config.yaml
image_size: 64
translate: 0.12
vocab_size: 30
encoder_mlp_ratio: 3
encoder_layers: 8
decoder_width: 256
decoder_norm_position: "pre"
decoder_layer_scale_init: 0.1
optimizer: "soap"
beta2: 0.99
beta1: 0.95
eps: 1e-08
adamw_weight_decay_other_params: 0.05
Rows from block 5 of the image encoder, named by matrix and row number. Rows with one number belong to one neuron. Each number is 500 + 50 x the weight over its row's rms, rounded and kept within 0 to 999. All counts start at 0. Numbers have three digits each. After the name is the row's rms in percent of the matrix's.
# gate: MLP gate (encoder.blocks.5.mlp.gate.weight, 768x256), inputs 0-127
# fc1: MLP up (encoder.blocks.5.mlp.fc1.weight, 768x256), inputs 0-127
# fc2: MLP down (encoder.blocks.5.mlp.fc2.weight, 256x768, transposed), outputs 0-127
gate.664 097:463425571532560480510448514447576608556417444538419541368513533548501467495538413488382499444545436438548509500466533492573475505473514455453568579529532438525523490479493427508560404550521526397515518502516537418416444426415465430540575509516498600476458506556531533502559521522581501499573456521493552459535405507518448466524451473577523483541518517473502466469467459459520520458629
fc1.664 101:543536511578462488487521505494519507472481482465392450456481562520463560513490565420462513561434489462565660569454484465542569544415528544479484575584492513518503494556545402510556447469427562478489507539489454522509482463491462428487561427545520589417458537464523533501552552519537526512518551444415553527555458531485480492479516403436572578516465428561471523517527398545556470389571
fc2.664 101:475473486574464535471581584480461362490439523549492528537559412479549411575463413552516543536453451591472482512468536538528543565490449447473481458588541506452526528383480471554566495421521548457496474442506541524499493406549572434506533488520469592520494463492457520470487475462499468551473488379558577428424560466521564504463586445540519474482561551573517446428479453473496549470499
gate.665 102:535399459481475522539533462422523456537505501492439473507525520352488546620588420485629519517569426480529556445484452553546515448561498431513583468572467517444457603555522547459516551505491442591501552518557603518474404456476568494587562414493557485455553478456439495494511389474483473518477449454513516530511504490542500557477536596443503492437501492474501570455538587457468424485505
fc1.665 110:541414468583600526466411590603589509510446448502495553475458539515474530519506517556480509569463504482488479493562520561418505471603426500546480527577500545434446478514474454430445497418565395534520559544452486550424510438483469504500557481448582522534492547511537569503473474475424492494552531483474470539454601407595516452596553514563572556497437477526481511485475512476525442506530
fc2.665 106:457451505434504560441507486451492454484545469494443457468414504422456516523545568446554466427442501433399440411470505451525426523555547495553453463463415482530446509527476381567504511495425405499468499572581494528516504554493440491569459567408527469433507465503515494611419519444452595482492475553587561541513476427446460470538494566517514445569497470470485478513455505462434541513518
gate.666 093:626461550441440509537467487458463524560548542548468471539519646519490479422461453463534463471523569433470525539439508459642477492496460380385562511405546459509524520450466403485548492454526602570493507504493511510494486501365573433565500534520518486629479438431498511522448485509526580525494532479479486588511426503501530473464492537508502537580534465465429503475586483446437484528507
fc1.666 096:538552498444535499456522603558461476465489555490479543583524454550513507422496473485530488472405514542506534525556470526505507393597479487453550522528533441568592435508588529500514535438598512447482553520514415525472474545518527512469502509485461555490462455439555478535445476468402544453441460441525431594431481493519553471404576515552564536526450496537460483476427538467496549520415
fc2.666 090:457490647517456598483567453468553461456401555450420409539518490535518526493502554460530459427458619440521445466488586413529445534593375497462612527503519456456440493476491537485371446536525426463452521476528522555488549461594503498541529507599506525500460392474516511499430459497496455524473480535556526485566551406459530526481454490598503455507572457420480406350541470464596504453479
gate.667 109:533466504448538480509468529613464586369491495546435581545460519519414487432478509492509459511527524535520558661471532544522505383481545505555459453526483592546430464494451449529480454503515459502584492537544520486533439466441494482446505420469483505480537481518463428450458467528520569506516513507457434500482565471429449585513562463474481515495536468388539435533581612486535466572494
fc1.667 103:508456422475557421473464525554447485510480416551542472432488544531519409529484538500480503428425504447492492473452527451562525398470447573538593488367478544414476583502432408489576506405471536479549580522467339520508500531501566582527463452481535525528415524428534526551491373558447441557487533463561588544580561497436480584451453557512549520533603531536564508550540455535501465459534
fc2.667 103:473497478543405555548575448475470554520569461429433578398498515531549527496461509527532602495435414432567509457569518476553491609543471479470501555532560464532510465484491522504534590465554603551470606427515489554463452463631533506512458415384606480456553532458411477451613457492452541464449508598524528577536542522527566535450518546498472485512447460494429545591528452514570436501438
gate.668 103:502476535439463533507525423467466601599477512515560514543426464480634556423416441529534461497473444449545456459475517516525442466485539521431493467443511540504489436453496521487505485455546538387499515524448511498539600588491497506399523607521422508486511463444489432528530469623609524419493506460547454513492468501494448507563487516529580565518456455510535533402484441457578424437508
fc1.668 093:516536532478467495406464502444514501462578588491398538461463557532504579535551536537490484542469430461449559539481432551498627506433584481458476418434599502482569523479508496497604547449430492368519509502501536479406415395512505418493516490553558563487554447489559457455362517484524609455415432453377575473510509489482432527579508522520530562565590442411490543471496575490435473553453
fc2.668 094:591537395443389411441493514438446497447505386450454598500445502517396459461558580540513543488514492488603486494528553439592546491535520554540512555564368404509415449597481529481427480485400531421532508527546496494517401485459575483504412497456539532527464587547565448499508561445441600458526496531580531447508549454387548531527586443477509530569502516475559592534547527534540490545427
gate.669 093:474470558486558564567510503342574561443430533511501532484509419500448487457513560417591524548550531473544471458465473598563497521452527496440471533517490478465484461520485469491515487479552444530468450444495465504520370399478452587378495492504422475507434469548505509570525398463471435597435583484491508431492419495549486476574553451436521516406506487529509500458489535457485382448543
fc1.669 099:475509459466435455524516459532504538472547476472569506485447434509482503559453535463552447498441540516573565468498496493544469459476468497448467487415551402453538558444435496557520535428526587564548564502473500508492458497475447552408528519516486404529424517446585522617465496507504458530414518493515448412575494494481560498627384495465427494485527579562558549570395543519509466483435
fc2.669 098:422581459531430403485541560519447453506555491419537583510480508509549492468565503526562527515467510502487482574525491457481442452503461471544563463453478476496572590556558594480481511420548547508480509545592536530480580490529410436540479479550537446447464453428435491488533486570504559568533497492415410584468551437489459523386415548471523465558460538580577521548478384464448429523494
gate.670 102:483482514512504454478449527506502504444594480516590523512462467560467373524505511528439538503453478554466505481474448538475389541499510426509506485584445414558402478466464508508540506521573534529455558527574448394441538501513499491540441373512488405541499527433428473541518557537508508554500465520529489399603505419512458478498467452424440436513511516494521514446536515543524507529563
fc1.670 106:455459454523490477386558485488531505533490508474526523513531550456563565450483539518462497566473474448561523517565489477471588448451407544555503528443496508573609509523429427534492499496506431558556415548412557563563469515499514521508610564470464480494520549367564453447488397549502403471471534548533525588535429517499558491540475517572475564569440534455499561603583480448479403545416
fc2.670 103:516484528438561599541541539505494507477562347478523584402497510516527550400487472526579565469529572549567512462485543598467456489534479571514501506458547503426472500512469520521468517397511537598558511486602463568552560553456474463520503533478548476495473510574493448402548458520531456466585532338477509472485457441430477525530431531537427558470539560468429485566471556483589466520462
gate.671 097:531534537556434525574504470489495561541482479464484534553542522523527426533547545504551403523574444419505490393519504559419615506553414408538468520533461539505477479536595498538568523484414490438497520497539537582532463463532462478557452441546521510469544486439549329481405539575526498439489497564502477529525566589542572451522545406492488450463507609464438462447467524362471529476544
fc1.671 094:487498461560514580445439558555536444534501436517505524544493568381521531557453434460522543536525501449525434511594471535434543492451464485458530500507528538460554547516439449496408521526492484517479514520513543484360514573514550540513620528629547565515499513484513496585485545504448482512544479481468530475517536345558471480462483532507549453514548510429406433423528397551477484569534
fc2.671 107:474526524508519495521498462498465523516487549523518489477569550538580481478446525532521489459460486447564450562458459454522461458505407427538474575473416547450540494508457472524561444551441567449488551517631554448611523475467545368626471550489451475526473476465494439533482493509512500646549474402499532526553487454503535544479472423533545463511490515610558467519615464424500456436510
gate.672 104:415488445531502454533441482502501487601496450528407469584499492432597567482504570606566543486464535515538439494531426553514526438557460487568542459455459531470507544487481505549466467494492551432481584495467576453495468517595521511483316553477450546544541521621458433421432507487574492410484530492542469527481564522454517437474488508502479553526532553589526478501422575418547534509506
fc1.672 107:487412554428481504502629532423519526469482516551485502457464592529403416483506420386542498402445514467507461495493416538451562427480594537466490505450504502511532532510604512381488413530519459547628515515533512583450467510530523443446553460554551504582520473485375511540455452465500523483411520470526489486459480548447491380477493528520509452453516450533487461504477518463488454544524
fc2.672 103:581445487459406612528458550476567430479524606556553466509500546530491510470519569560507498455574528505536496420525612469475443492476465493402476543505468518430474516411542492485488454475461458465587516478539427523579499536447513586558463479483622547473385487530465530570551546557429473527527496419502514491533502427452491525531509475514556486485509557587496518447483513440522522559502
gate.673 107:491519397528475480570466577493503497525407479458448499515539494368522416519604495592434471528553474524655464526557526472612528508466488415513559466482446476505513564495477518517516493596504538523521473486547530448527396414516456463484461493494453588507494592447576444478490484440529500512591425465583488496517511457578516511454450506542530486495490508519411503489633467560433458452446
fc1.673 110:512530478415471467427499468503461524474537479407544479529452520480523424540529428492490501527459511590508459499531572432497579513375474408479441508457475479502468413547445461513579452589476424491559540478445434551479422504479619520518438460547508515555387596540479435388526425624576559501431437498474487505605423452482523503356453630539473542564470478479470490448389398503451459448593
fc2.673 105:509537354446462500538497533427512514433552479575591514465498493534530530465531506566493470533428561407476505466520519492464464495549501559489548409442385515474524416503543573402510495500448623474531473467488525470469451487513503524636473415513497522481424469535529492501475492442554495515515454465407493496507500499545546521440420466586461541445573535543559434503545459453555469512507
gate.674 112:580573514548546505436514525538465547517478487519552534462593572525495588488501515556557484533502540452484567488499502504501453485530474464406465468470373530598544440524543490507491516526496537503375571382471510494525580459505475471566425581543425449562524515432485558461526579534460470565505502459511482432535384469448451441524572468472501441493464486549507571581531528515499507444553
fc1.674 108:496455525564468498439556521480454560575491523447459522496387573549531558505395547499556483595513400515383476505543438394437504558520537519486470499487519511551578476518472458504552463524466473539555557407450524502498538467547469518497426432410577456558497492459455390544486508499533528575495463455448441443442484505524458489472489466510528462554513549442543496511600520571460499522501
fc2.674 104:511520422453478476408572554483454494576512474556607513455481562482463499522469483528549522487447534490555474437502407505473487472447556540598456459502564517514489525496553540498531480444472626462475454510514492490484489485521484507456561545508536518413450502431503560467503533418500554618603589557547542474537528472522533591573508590489420436488483582525393486470521451550594446507550
gate.675 102:474526506432553494494425480524430516597492524454462548502489445567537437537483446506556546531468446581563448433516501459504545462521559532483494494497543437501429436472600528538484476460448503532479583538498560562497411577369633527501584468531584463558443469464501487482369505447546537522511419614499562491575470490406467482503539647519511449526495510441423621488533475502549533488515
fc1.675 099:427508399593472479486510503502533445407510554453489478458539534449590504516575518505599500561420541424498601557570530511502453495563516493475526538490438566467454505530477504480491500441540414392556470485596320450494576468473479574485476478569448592474562581489526592488557528548500522416425481418538471416529458511566474501555521438423531568545552501537606541529599377491453521455534
fc2.675 101:473513501376496601518493519487493503494484393451404425538476493477498636474504440409543518524495546589500562410464547442442476501511510444450519507454452552548509512562517511427533529514515484482452560563534456543500425547546560596555517559411536521526522549522543474517549518511557502510531447538540493501505543341565480567528425582542531405578569483403517522491529476470496419484447
gate.676 097:439493543518560460479478433384459488535533438538638557471466556494517486481564509500526498460461498516514528499537534410515513493610499505502456479490513570538502470512501567426472538481525484561463553447510531516518544544554492529545574491507593560557504465513583492461504358473470493512531482499515490551482548511501514449421579420597456538493502472465547514518536422473517559545516
fc1.676 092:494388600441454593539425444553538484485529491439491482494499505563516524488485503439497431457468532458425569476452559553481422524498557466478554397515497571528627519477494419458496478529453549587438527399508552481516503505538405570475538495397515508476512499523462591517523549533475531549541553509482544551494521466505557499443473467494546592476517454523505516463455425570521592530580
fc2.676 100:406457505526518565462464492469532471451428498554516522433475542572425487446529476515509552535521510507496535499449434427445444535391416482499557564447524430606546495517405504407416557508459536461462624617434507462540398491500517475386475411557515469536532490444435492502517487506502532451512571557563450460531524568509437548520550613387403511554502535514501512448501505538497506479541
gate.677 094:489522487486448468395541466457424629545471521602522543454502482480406442478560457477520559516475487383459510543505496464463552542545491521519428449460454496558467512516448498536438540527453559512512532547512461451492536586464571567598490388436622574529424519433567557614437487594493529469511472458481503535470516537477485573475506553496472459428487467449496466460521520441439477550548
fc1.677 098:582433511456592509552490541521483544415422502377497507526442543491500453503461567471494500563565455462553447540617574489447487523532501541523449480551495560538541502543493479466527479503509598579532417477557508469471463523471448497542513560548551437496471522533390541463430366411510439511540508435439500523428520457451493551494550428489420521513459506450576450549554529448429589541477
fc2.677 094:522590585455445469518527467563459516483574393496556467497516482496460529492499476447388468591523527510414532533490432596470498478463468545512474513433492517534538486454551449581559572533560472550608469468509575525506565519510535541428519548574389546429485426465506462456505524504542483460464454555505539546513573545383619462528531558514464591548431580455529470455525527541532399470503
gate.678 091:630510500542444509495492542561468493520513600570475510482545447417466562546590538461550470517505525467564538592501354539483443431437499484518368424465469482472531491390480410586544464498596535499548596503459476501481457450416449459556529497385509552485491514613536474543516464516489422554442438487539470510381507578522468483571478575535534503509497472520485518435478521453465522460519
fc1.678 090:519401539478435481439482521501493466545455464505506490608515517446514452484526463545459553565535552548465552369462485467372502422401536517449489462581568485509521480495479516359495608581526425524515536498492547539437539448471487566450485549527465496556513475424506501480518511478552567431504563642525516443461446530436496435449520504511394516506520501507407503504507432446455526436480
fc2.678 098:478510594419444493429533469467496503553461503504557616451489508540551417505451487551450466536476521530494491556460509527512405468580489568503460557425383480473589451494430512487604502469518563619485472568501524456574556591421496455488538494445456495520536503601520482452448495474458408508486528503624561548496569509468524427519520485500516567464477589523428476456428472500506461454475
gate.679 101:562495445575508532535550507517479551473520507520541508489469537433430523485559510510594522450537579488437519496502420522531474434434424479385497492440418545464493506511660497467488512464466454469438407517401429480471533498563620535447523518591494519575439542504484484461523423520562439464433466600537431550474518464463425401394449493515456534566445571541559498502457601472525523409564
fc1.679 093:509501488543471506506493531408505521479457481433512485528469558485463413552512483426550553558466491583500475528511489534561470469468486475513554487480539536538519406455507566503558539563502521451388547514547508562474438475539514530516504462480443411575404557555595518465406539511617395572406567474498455600519494417496487471507616423453498489481472507519598412528550490512537552400602
fc2.679 099:557514484555479436476512559552519550531515550440592543445473386540509548571493617433604484556465554441526485542471508510494535502393501530442560441449547588477604458486411522521570499484452466412510547445512558481558498490522463603524469468495587387409462524487562442545471569459448506533508501427432559392505451557438482519484385499524489452446571408561533521485568508498504361434476
gate.680 095:491496522458493517605573545547498402391534586533558491494463532544552541460491575426487503510534481552452508550469462517574546486413519502514473423507562546513517495513545482477537561503510422446507469487619499463500528481431439480401440472470538529528555520523485574514420534517538513411564508541475387477484521626562557550413565438429544486512549502488451481563509410544528541589530
fc1.680 104:549549473474520408407564468532514522539519468472562566500451502412448545539482516521452506586532502422542532436503437481496505555513501462501496519503406489454537591521545564424528538545534528459451520530596584573451468530511541583523556515456536543557501531530509471411409501483482490431430483468464568473518484485420399460499622468490593570487485500530396510482524494472549511424580
fc2.680 100:484553522495539511539371460463491508608520533549498444488427490527483529431538441516564432498567445510523443471613583519551535573492501461393561654522525487466493599532517554480521534494462523461547608546490538522501538502508451488529421563535575446471568532535608483434431517543405607492425427466511547504523560498462448509509506621517459510493452450436493518586528543468439410459568
gate.681 095:447578479533557476447524525519512541424524529429502568559440397496501475468551452519475597555436432508525583421519426437434451482486455444449482521527509566514435450530470501490565449577529457610576527593533470471503525516563479444418520464503473448453539539489647424466511498532494556542549488477470493533526537454465454526565522371540403480394523583505402460532475533512499532512468
fc1.681 103:476529568522426525519465554482446516615554548604521496495484534490464546439551495540520457589514585436539452426482555543542488558529530449598493517504470477484430513508447498447539553522467500505541525431558491499407646524507507561510490526492540565380549482511455502447374472559503523487589469542450462524496532570513467520555529467546457392444456507623497445448487495597443520625488
fc2.681 102:497518483533505512362588507489467536481536564493596453476560497543513541497470432528456569514565516429465493457419454445446532526435427505363514544516528476495536425566494590483435454490478567470531554456482484493545574414566518534500513508480440518437472489398440437609543492436528570485494502536423519518458463567496538454590407396498469442410499481477506457548537442496434507407519
gate.682 099:473544483462440428545541540527462453431513516501573486484485526513518530523542471584487532527555482494572541561376454409493540547480555477579444506454485534451509396495507467513511509551470578399589522487523458574577450463395534509492498586477463573458607527453469452555546478460497442532390499521452539529508435565403480464563531508497486522538448456486459511601465515505500477452411
fc1.682 095:464464549504485457491475556532472568445476524409470489475469558539523460487539485490507526409460484479585514526448519530469510520480535486531492493506555632482570401502513338516467454534454576401448542494386478534552532553425566506452522516461591446481502434468471478470483490551443552506493557503427602503493475539463446412519553570474428505542519467555571513539455464422497520428413
fc2.682 098:543483497475462497359462516448534558462483495558507516512513496426507595452548508557605534480416395612445449545530471513479533518669533447494560547477510564580479485467467482513438438500490517508459502479472440548498424505565566534597435504474461506531469591553505531457493518554530550637539471476485479443449444509619446438449476539563528492502430521518503500561561525519525501534415
gate.683 109:523488501542495591462472508544489481497537500517548494537517554452549429470583528399523471385467577531544453500674551447490599613509512518570461511476485482554523491588458541495513520494485553540534387501527535492466535467479498484514447594446460525537567598512592554532508559473464505450426490475559540517544451510544461408524563422508472522567436511446471435480490519510488437557485
fc1.683 108:481628522462495449521443513440493552533449459467408441477454470507509405551522425554605514571443406464555554548408505460511416404420497427491419542550396402434526487468574561403559430519553561450552597530551422478519448492514526471457537406588513468537495571427502437465539437560527449556503508469524445475553559552467556555529475447475542487529556522411635526553433488402522552447487
fc2.683 109:506457461461460577545480456548535455465466537469406453445484495573558567583499609440528425455513513461486468458539531541494519444481466586446580393554512499541518470540380512453577505451422488577541502531417443534499467534488482548548481583569518429561501509553539508505491449499486513450531520537490501467484522488513572528576448481360549544555576513533517442495427540465509437454494
gate.684 103:488612509473520549491556438582477543497550474544564481584451546537463505413498507540584536540565414483476585423497540431457439478511455527491456530453442485420492534544517581500575515576494405477538489499426488585549433492430570495534459521492560509459571473493509513523511519455569498483476431419584440473514506455477455546558575508517462406557659520427490507543539582545550556554472
fc1.684 099:537593570534628502550535526522546488476453504503549465447373513588608579536481502479465513484545350411496428549512446556455457569452519440523494496459424558451597525411470468559483546436550481497536550400443422503511448439501489452442508478497536570455527570637566522517461501442510465501471452494397476508554544451569525522448532490497438522392495503590512540539476489507541484425505
fc2.684 107:441425476449558509502470492351462454456458510581488529511524490572501448444515423465519414477518421550463387455479536532466487452596512565494486515504496545504536560536512559507424506514448453523453486434537551497596499492461480486452472522560453485474518470475466573531512510528491475436459504549493528520413498464400503484518558525369437500436475518489517540466399467483553480531589
gate.685 101:449519412484435417547509543464492512495433438479463495383414500565501524483463521514525423569457520470505509434528545488446420473551527436530534457484394488558546424553458496433461437508596509582543432510433510495537570565519427528467559610507578468435514513469481564515527391549441549555510474526490421444434440610505505517582500503477438497498406515514417493496413505502422499542486
fc1.685 099:517524538434557435469477483480508459549516517441548482496493552580470521504440565494468453484565557436566463480553494596450542540506440549563472497515526491432579507482573540550532523387390520420512471503545472471469415457413522505457478505492536472530446500560564583546457559361543466446450571536514564582438557441652468520427496526517544543503544474477469495525399498529522500425513
fc2.685 107:581429503491450549545421561491589452519530448552472524572521574451506536555414541444601472422411473520491447612498487545486464458492506584424424472521537453537462552481590547496501529513537477547433556509564557453468500522470512462462545508508526449558471494494488521572531590470492593469484558519573577553574458377497454555463465530532437554643582540608553623464496503515483612539430
gate.686 087:531472462445614462461467435488604450451554532448501493543525485470480503478504548561466546527513513535500488517469408513462412458519563485500417551486451573511596559455505473514515572454525548522459555449468530493523441510484532494498487419416418469516478407570472532559524488552532518407558499471540541459603551522561527408567584600435491473493510516432536453389458495501471443493450
fc1.686 096:481520505465467459431539485467508490441457539456474536444485497482492581428622505453515501515532523458535547569509475412399477499470464490488565534552450550504517542425575463653535462552464479416445493518586451543584429510477492578549529504483393549499524556507463524545425571580545471393493444487536388584479557526455455414555560563502485489535589565447535494531465574455516546583502
fc2.686 097:401481491451400459503501458487537528496463549565572537511447576429553507498420432526497530546547543559485476510504357511563467510414589462504477544452494428447526547500490501447476474561496436481486468505560526509505519579484557477527473502501552440494526579556506511468479486465514480411446505458466539515481422458467513525486506501397503455536490511520491442481430425589489448478495
gate.687 097:493549484451553433537547513511504557584407522625464494498546546487481569504454503441463560490589542482528469475462481428518595537501507498457541491551456517453511506652499516442512561512421451466538542599569520515565533475583533479527498632455448535452555445521513517419534604540550444585414534566408500505525433476540540450381460468451526508446489521435543463517543575457539499583462
fc1.687 091:438443505501560451420463503476467500500444469390431520475483553479586559542470498619511472501492446554452524512417546491511432479431476425488420584439451573574574514462541456558465486552422423422489502396479400429524467468555491495432453430527428498500444530599519582468501523464548478521465503549449509550449463569492539385590541493411507526496495512424424488468505525434540542542512
fc2.687 102:574447593530573546537494414458387436417418460373561502569453560549450449484453514545460548475478596531461462555456461420535466375480532413465459556511486596564553345496543431520464473501459508504477582487431485549563501536483531476426557565539522512428501367534482528522584528601531494506546517422471449490503516497476519512489473605526485445509523504442581486518617511558523490455525
gate.688 104:521601551484514596475534479567441424533539509512542558527481490401628540516504532488568502474572423581427585566479541560504440530542549542498570417490462586524517489492517530549516512480456425559430567442423473533545431532468535458636465555508508455496579537483435456475465509514511507487482460511501499465474524506488543550507432460464613513435449520435524527438491485510412558415458
fc1.688 095:548506495483523535548519494504475482453453512560496508476484521491486548568419509443521474591478567560479519483554540370520445497508521534496498506566544610538480465498455482378581491369504532468517507439588394519550458523478531501471594505481507494521491451464468413594565489499464534431534502432546508566526488550543418546524592436512449542496480528536483453524431513538452551467484
fc2.688 102:477499481499570554510540461448506438533511516402465457488516522526496612454441472477512416484570582524489540394441537458414440445344459512544487427554472516562419480538554577486486516498513481501530540503558473525615622519505564465514495552553552547533492514473437517526517454431549518486656532500535384602519512468504435591474544467425519495485573502548522476523492496507487558547574
gate.689 109:558505450465466509425545584415534590559492543456462570493497557557488536578512594528487472531514447488425487583494452535476543438501485414561465478554494541540484504495447484631500471470496559412521555463464376516470501569532489528417452642514471498505555578598510420570407497468507512567488477564445542472502513545551467552423545547518475484533399494483504493456500442578579491473502
fc1.689 095:523532460556559530462529485462452422456488454555522486445501479612468435421498462409498463516523479514610492549503508492578475507519501466521548476520613463565455493459493477551497605532494518491592589491489515505541529444501525433548469414488498449453488458540432499531578440526437483535510526478494472529401512564516520627542459577462537472485447520454503517485487459420378589482508
fc2.689 104:454606492575461496510528598529447590492441587450531490436596503448522598548536462596467485567453475431507464518428463476553421454436458502440535477509544514541520526520553505532398591458460531494488441560494445496379497506536393417534492464592439483450588443487493462464512436569607474550463589491402461560580480532470535543428498499507446448461500496534517396398560514406412607471506
gate.690 094:532568521383566390523502479541528466517510556460539531484508503550496499519521581542547501428426431432548503514474463492566485439446497548491570509581417527449444490546459453470488552466584464493536575521484518455459495501448454502525521529374554531528523510461472448556411558463567515450546457460446449378512419525533566572486509438548439509518490536529497486424469473517421565547417
fc1.690 092:509457507468516611426549453442464529483527451491504524396575510497643546465457461528539456466512516499433458450466477545550434598520496468514515419494635523431509485459503465463420537503559495598491445481501494535629550516511617465489618488537509432516491375396476481463601441529523498416491476513527501556447517451511526514415437520500472518546580477516591563519429506529512482424553
fc2.690 092:430576535529455539554459520450551507491481397580454522500564435540503508580485517491536470532547430473480574427520499571533441427465519547516530537417480514459474500460557538429594479525477480505492488514527516448488490472456569525553574509484468476548454578548384533524505529531509489475484548495635547554540407522550565478424437644493419505556471497484494510453553526469500436517477
gate.691 101:470602483559529484507559442529670544422497552528468448495561521519552464392438489430453532479538543538434467437482520482537568522574411411533564434419483509567424508493471464471438489592564476575455416513494479598536452506526580429499532553550445445491434574492509527460476421537559499477504429459516476541481497504560498425537410561602470482551575431488467516517571516527537502406547
fc1.691 104:435532527484547414506563486442518519449493482450562387527514475604532532443464491526486495371465453494494442478378588483532492501557451407487495487369494547527494501581504510566418443474498350484423491485462538494579530510510463443530516501510528449506560576484517591545444498478503535398567520523514536473532486521465548492464408511568487467508558537423494557456523532428495432423534
fc2.691 100:464447389569533485551575498432478515406513568606486486504514483551524562491504569602520481483552495567555534522551417537427511525497453581474536507508516574525444498571548514512552529548447470466431499437513509422507428537506474530503403513447454464500519478473512549528457540483438557595624536542460467542509448520585531540513413474420484452495582538526442502547499423542462460468503
gate.692 096:480456504487509447565577424491482479457534426501536589465497532600485515537517574496453466460515498509510468505504568500542497530528535465504431440507454506417422494590557440544387539512451524561594408445531425387506471515457544496474516510505497462497530514585556430510572455513512581506548587533597477464434486566549514527463496552504536486459508441557497566351557539549452528593493
fc1.692 094:449393552507537546526358491478559440511500546531559601507424640534480509516390535426536531527413540581483469480563461520403579446496445479450422451598566518559493558535465462500494513506427517553508524543479538429561477380513463592554483464413449562483531487412537506535562548506503527497470580455516475495463480496431378462437551415458483527466477503368473521515497490440453410466510
fc2.692 094:495418544521525452499511528418538476541467585528426433454469495529527503562539589535421558551569493456475532478564532580545537453575575508475547536533424501396460385513392557494546451588454459466453555515416468468433471576491590512483469534528547494522512499456522583492430544420408388467483417535538540511475479491548546498512479485465508489497569598471552485540465538483448505549547
gate.693 108:495445552519511455578500476551413479524546390501413481449531554535509534532508483478548422419513460493517535477480539456511437450512557459590538493515525518456421517572480576504452540564511446506518477492508495538589475502478485481467502562465487546494469455491472520430593484449540484490388455525533500428498411514406497442596483582537474501494487565512489514521385589473491462532434
fc1.693 105:462552470539633483505498521510481475624476545518509474532500431558506547513535484527503556489513588518519464479565547590531525448515512537446410455530576480470525567525463535357521388508426491485499516540467554498525555382539500471489582523532502493546475496526463504535518501455567557484484525524576448565433483476492524467435540444430454481511448509554523540560486544499500585419482
fc2.693 108:489448460453527540527481505499498564503514472472510537495584434501582485530434494543567419459520567453499475560469507426537555459473541378419384543578471477607473583577568528484446488493463543506453547534611468512488419528440522524451471520418499492422545487548528512480530577399506495534460527552558471538530397480507541551422492455468502467409635523462526474510523562492565577471505
gate.694 105:421457491545551437487587502634468470564490515493537497478578557509449574517488403446539483481535518463462557593513425518511486517510469401555564446413449590520572483523424539563499522470439435505536512542561509512568524498459554536518560480485482469516479433474456435527498586441493492502447524498538513491468421424529426512433497530474533497500508454480430592492618464547487465431459
fc1.694 105:414520515547446514516523581610515550465467498518526484510466487482482492432494407502474437483471518429554560473566457503506517514501495475562551428469439494496584515559430403605459570495531475468482476483585436501589516474564495465485474423504512528560465526490543451468490556503523423501509559488535503572435586538591417496477501522533465480540463474551448529501573388507515433473509
fc2.694 104:464450477515511479437491513515471465509462556562452417524432576530525604506578473530446556517523487482492422410555421489587615510533453443569501534455460501443530581500395496463479419442461430529501503412525459502551487590590463486485588454467494527551524490510483513587492590492573447531521542469464539538512486506540380503372517551516514564519462458506427472558574449543553439533479
gate.695 095:611477411500504444548485527375452517516507447523529502482490432541470546555452564497509403481533538566463546514516479502534526548473540464487429505636537523566547556534517472514548532518591500442546488446460563474472507483481554478526399525569489517498503457557626427481521534474527551437551440489460498458515539491454489444470489457502446552431433508565461483561457520562498531414546
fc1.695 098:459451487436416550510524526496569507510548484486483534527524477465563373591532495460435522447459514531507475422535492540442517461455486481421604456428549540483479508395492475527455435568500487501490568470473540476513540647592535511479565559438595470489487528482494538468550466453446496509575535560515530468468504475451485557560493518545532391502499478484446546504588471430405492576469
fc2.695 099:549611434519575507431510603516537521524466479446441487424525422393449549503534462439527561497527469533525545438501416616489533436565481499436547395516564469486481479521478558551606417487538490447544484464466439490434472495493454429474551563556540484417504503448458454494445475436530544440477541480544503541494507565489537516483573484518501540458469499456438476500475491528481491450426
gate.696 111:540422538480527518516557515471530505493546473612533510527510539446454547533493459515567513447473459516535531474512416601449625427502494490539485573448464467566536573496452451494477545420513447538553523525446519542551547392510545495553460493523515488511528500555522455529554477425546522561504598542416582486515479470461573579537528456471567453563547528513443445590548446442525522493500
fc1.696 108:521490467493563376477535539493375618535551380531610540410512507498516497593443527421475423542557529576424536459493537475507507560520534527571505546465433578491562562430493480490477431414564529517491522559481530466551401496500495424473584574469565461415508450459559424443413506550499555537512475539520498531476510424539552509481427516533457403583451542493487514488493496488509508581579
fc2.696 107:521563409568519473470471493406509540511586511556543536545464599392461632505465552495517470562531483515480527416559530492495488507417575503510491484398471558485496426514536518513506482465466503511468558585527580450487548525572465532525433457465420473449512458516461430515461476550514416490559476541506484541497467459486510509565563497482504433484576579538528475519530496657524460410535
gate.697 097:524504425467502496563499503583461494485561492558560569514490568529569529514546472474369586390492478464544472543498437418441447449502404470524405532489485491556520459501631510458491565457468508487488502530494469455496484505438586524470487464578465483498426486467567425588548518430387525499603564578543456432436518580547533475501472478522497483499530495588508633511466481484555526432479
fc1.697 105:489465564501584513501521481502492476551534418523469535405570507523527534464482468463492448456641499435491541475579436448415502488461529515555489608434458524566454545543440398504530515555532546517553554504594481421410476472567493467454503493472430493500484549496478419510454497421464452438449527515521471575371580519543455565469600519553511597464497531531458469569525447506541423505528
fc2.697 103:474500504485450509500476521450427470481454518445568530521412621555533465517542497598512627444511526570422569459557565549563560514497452535555499498563419454500390525563466403478494497474509496443531508517469498442481503552450508524554507435467580436534511560547488496519530462516505480508497530489467500510509488468515489584406557591518458511516476588483522465454457510429494523472401
gate.698 098:604412451483576452591498437466513529455465403621505533513567598491497517482474493509555445490497394427476534494495521486527427525395459482521445437535460514479598525511525476457442506534623507523573500465477476479511427574512531451480551577495475538467521541546494569452580434406584586467397504568450478559488504481530437535450473509511478498401478458581426457473526577522515491487527
fc1.698 106:483440544481497496420499503539508497540578556469458515537478464520473489481522471490469494466496549521489581497589537463464573423558596542487588588470471507530478469399450488439541489463415509425402549621417504477490519409460396585508471416553598467523500527441406501515436474511455412505532541490641417504514390544464568467480453440458518492495642562425512489511503488551419467506498
fc2.698 104:511588557461517499481539493487550536526548505544481495433595529562469475492437601479497468520465481502545520517600527502431489483526541462502566557524493467486449536501471371498432568462462408467452579529521445513523498538573596498547448563508570535525553564455468498448480492501539560504466557526596454439445512533540480547565519487489482522509490588452530520521431549557505394418574